Rows from block 2 of a small segmentation model, named by matrix and row number. Rows with one number belong to one neuron. Each number is 500 + 50 x the weight over its row's rms, rounded and kept within 0 to 999. All counts start at 0. Numbers have three digits each.
After each neuron's rows are labels from the 100 images, of 14848, where the neuron reaches its largest size: "strongest on" is what is common among them. Only what is clearly more common there than usual is listed. The data: drawn branching plants.
# gate: MLP gate (model.blocks.2.mlp.gate.weight, 1536x384), inputs 231-307
# fc1: MLP up (model.blocks.2.mlp.fc1.weight, 1536x384), inputs 231-307
# fc2: MLP down (model.blocks.2.mlp.fc2.weight, 384x1536, transposed), outputs 231-307

gate.561:458546535523470516491552521494462478519536424490369522552570466474493519465511540511534493564540487535404578508489565493425547456533554492478436410467619554400451490518443533457506511466531500616563423602404584536494420525505402571
fc1.561:511476530504486494483542505483468469442449487561454560518558513429478510551467560498475525550505494482467574480481541446432520434407505484546497384464593476490454494514447445494530567359465543607559468574464496553458443589512409577
fc2.561:495528495485454465539571468486501526476479499559565474468511506479402503477471475510537516476425472436547493477467519593582500495435480527497486592479491586511476482477467461415585451461503515463533503469521520430485503466483437483
strongest on: three-way forks; pink blossoms; narrow

gate.703:536437491604461556490494401521491487509472484563479454532595463524413504511446528473530464613517430543525514481480499431484476437455542487538543583455449480476377537437503498453456515528525527566429417459510511492501532488463479484
fc1.703:542487469539509520526515473369561513601381500595472459506539462457431511471384523500539515655588480513575479503504555579536547403485549510550549576531492465440413562511479449505484529454482469494415480464512498575546489483539567426
fc2.703:521435524488535674535480446493468479507606490586414506494492575447399556476357445463537431465547474419499629503511462561484544463511474538465433427533417420529520484382566534455524530481501459540584547409503541485537527518485510473
strongest on: white flowers; wide

gate.749:586441499457498500436489572490487357504580453493531506584482438491515538450579455497631487528452483525468565502489451494509491419433528468508469547455529621467488503432487385515517527508471460587414473531540400432511525467544512485
fc1.749:405536457513535484529461416528492578528426466512522450568541468427525519564522493472410452514510430549523501531515516483516545546523518434524503497526472522487447555463475584561468509571494562446408563471551525596535414463497574364
fc2.749:535574506461445506504531479469506460503464628536477481465538604403489486396448655474456502519584488509550376511393547382577494433470522598488533522616451494469610447535500516493496472494587410450477595524470465488492447529531455464
strongest on: white flowers

gate.751:631561518437502516563452430521544521515513502470525515517592581453390470445514481457487474529525561548532564499481472531464499502526502462439436490480507454555492527575488514533519546525488576349433479482463404566527632545532454426
fc1.751:581536589528503497550522388513517545553458426493412447544581526430448568515452500506546514521524572502588493499451520458521461440498545508410587414531414488457494458506533493544598532523554570516427497360528457523459534456533453613
fc2.751:470525444560450556509505515461601435473417495419509536490562558448576496534564533469479548515556459459494581546514557575480521486511483451445496443557598512567417473530415465535469537500484462504482393450491462484469502591500573523
strongest on: leaning left

gate.495:631453495533528617555454538490474359592491489487509513508501558494502501483477531535462511631493500444601606489513537355480496585453517556536586513442468499469486511553552516442467501404523543547480462569462626505533450525571551472
fc1.495:412520527351440509490553548529549514428474468505459453542479530534460593457543479516478494479478484473540494520515534471501529505501599486481461524520541528528512496511536509509624518612475478547555443533507488416464518473446424541
fc2.495:474530586343490586589404392472500485555531448489572507522493454565510423498391557320512503546444480465490563470541573491526521537411523557502464530476440542539470543558444511492488516470465562551526422337517476497508507574453545499
strongest on: white flowers

gate.380:556559490504509459501583520524490605532517462516543484508458566505476451472502501485537551610517487510496537475408539438566473442487494516481518427480598420595482534507437505508472461519518532529454472502474617619501546518519559422
fc1.380:558542508475506464501396482522516472482526527509519437470479437498578565513476525557528512458483574533400450476559521556402506572408427449499516481456451390539501526519590513468525542481447428485480508584491431404538439516467555524
fc2.380:518484506653445640535493504523604532625505399426477507364505516501467461449522507569552510495574422500528524406547486477496483516432541565497397501525509446537485429446457538552479501559438485526584502475630495600490451514467565526
strongest on: three-way forks

gate.35:461557456515444521540512510479459552531519438493486585387504514584498479544511459552502584594527433504509535514464509550465505571573534452393525466448494503513487449488457496557444543515427517513513496592519540455540478466549453477
fc1.35:592626574509533424548527474538507513590506519508503486501520533540460568548534576461508529449520535509523518537525533471468455440519456513507507556476508515516517456468501551563532397464527508417444522512560495498496489597482498440
fc2.35:489415463451476420542506643469410529522460484528444474533517585584519565540403415434507478587482502483499504515478528596480470411520525555523570491526416442585476407528421490482493421535431629488509568505543510592514508547505545529
strongest on: three-way forks; bare

gate.707:523520460591482463507447522510477600516516515561625584511517437552460544569564528521513360532427453433537443525502469619504508582509471430471515517502541451532566476493563516560485555434498458512498533429556464490501491481454611451
fc1.707:538504471536524516491460457521471547558547501586517527571573440571441533528564558450528442515471412502465441510504467533504431528466459466411556510505578529437516447507488553556469494506514436505524594389477419514517496512428516507
fc2.707:491492502492575459550578462506485458470470463518488333473550479471524477531513479467496436440483505498516527480540483395543620566505609542536489511521490458519502483472513466520394514502517508470506584417428482524502588485480435457
strongest on: leaning left

gate.223:459554549501448463527490521482496499515542594577433480518419479465537539464449580475380495426455416497410447551476494399500411536544462509610532447418421544564510470468516533498528477474565546504508490451452496431549425561439602614
fc1.223:473501487479540504524604495468490541416446445371556483478380457571477485475519409504508477504510515518502477490338425579555434602448447593490478517453501557477536522494411463586515499450532485460481468647516593593465543591457481507
fc2.223:525508435427546366516430491453469468440525513492499546587483513499538465415557536466503441490484484399563533484374425551498444442492564563532431558474410502505507553489478536458502433541548432432419542418523464504520556482493525485
strongest on: white flowers; night

gate.94:622492486506472497481477524467469421430561500525511473538473457490619556495536612571553433520529518545501446512510444505530536456506480531493407471535582495529520544402508568580463584498556463476411553450605416550499502488450476487
fc1.94:568470474470540462467431514497518476455440516527537474449466526488542525480531467554517565537472468562463437499438491561590401467453564527539501391453448604488460550457469530592507472482485486502451585459545433509401593540523512542
fc2.94:448501483446547563503521525507466463492527509638507484530510465546477489475493526465484557643461554395504443502614544574460524495441531508521563560533576482591546453567470489474492492501482550485571467420541545463468495421456544568
strongest on: three-way forks; spreading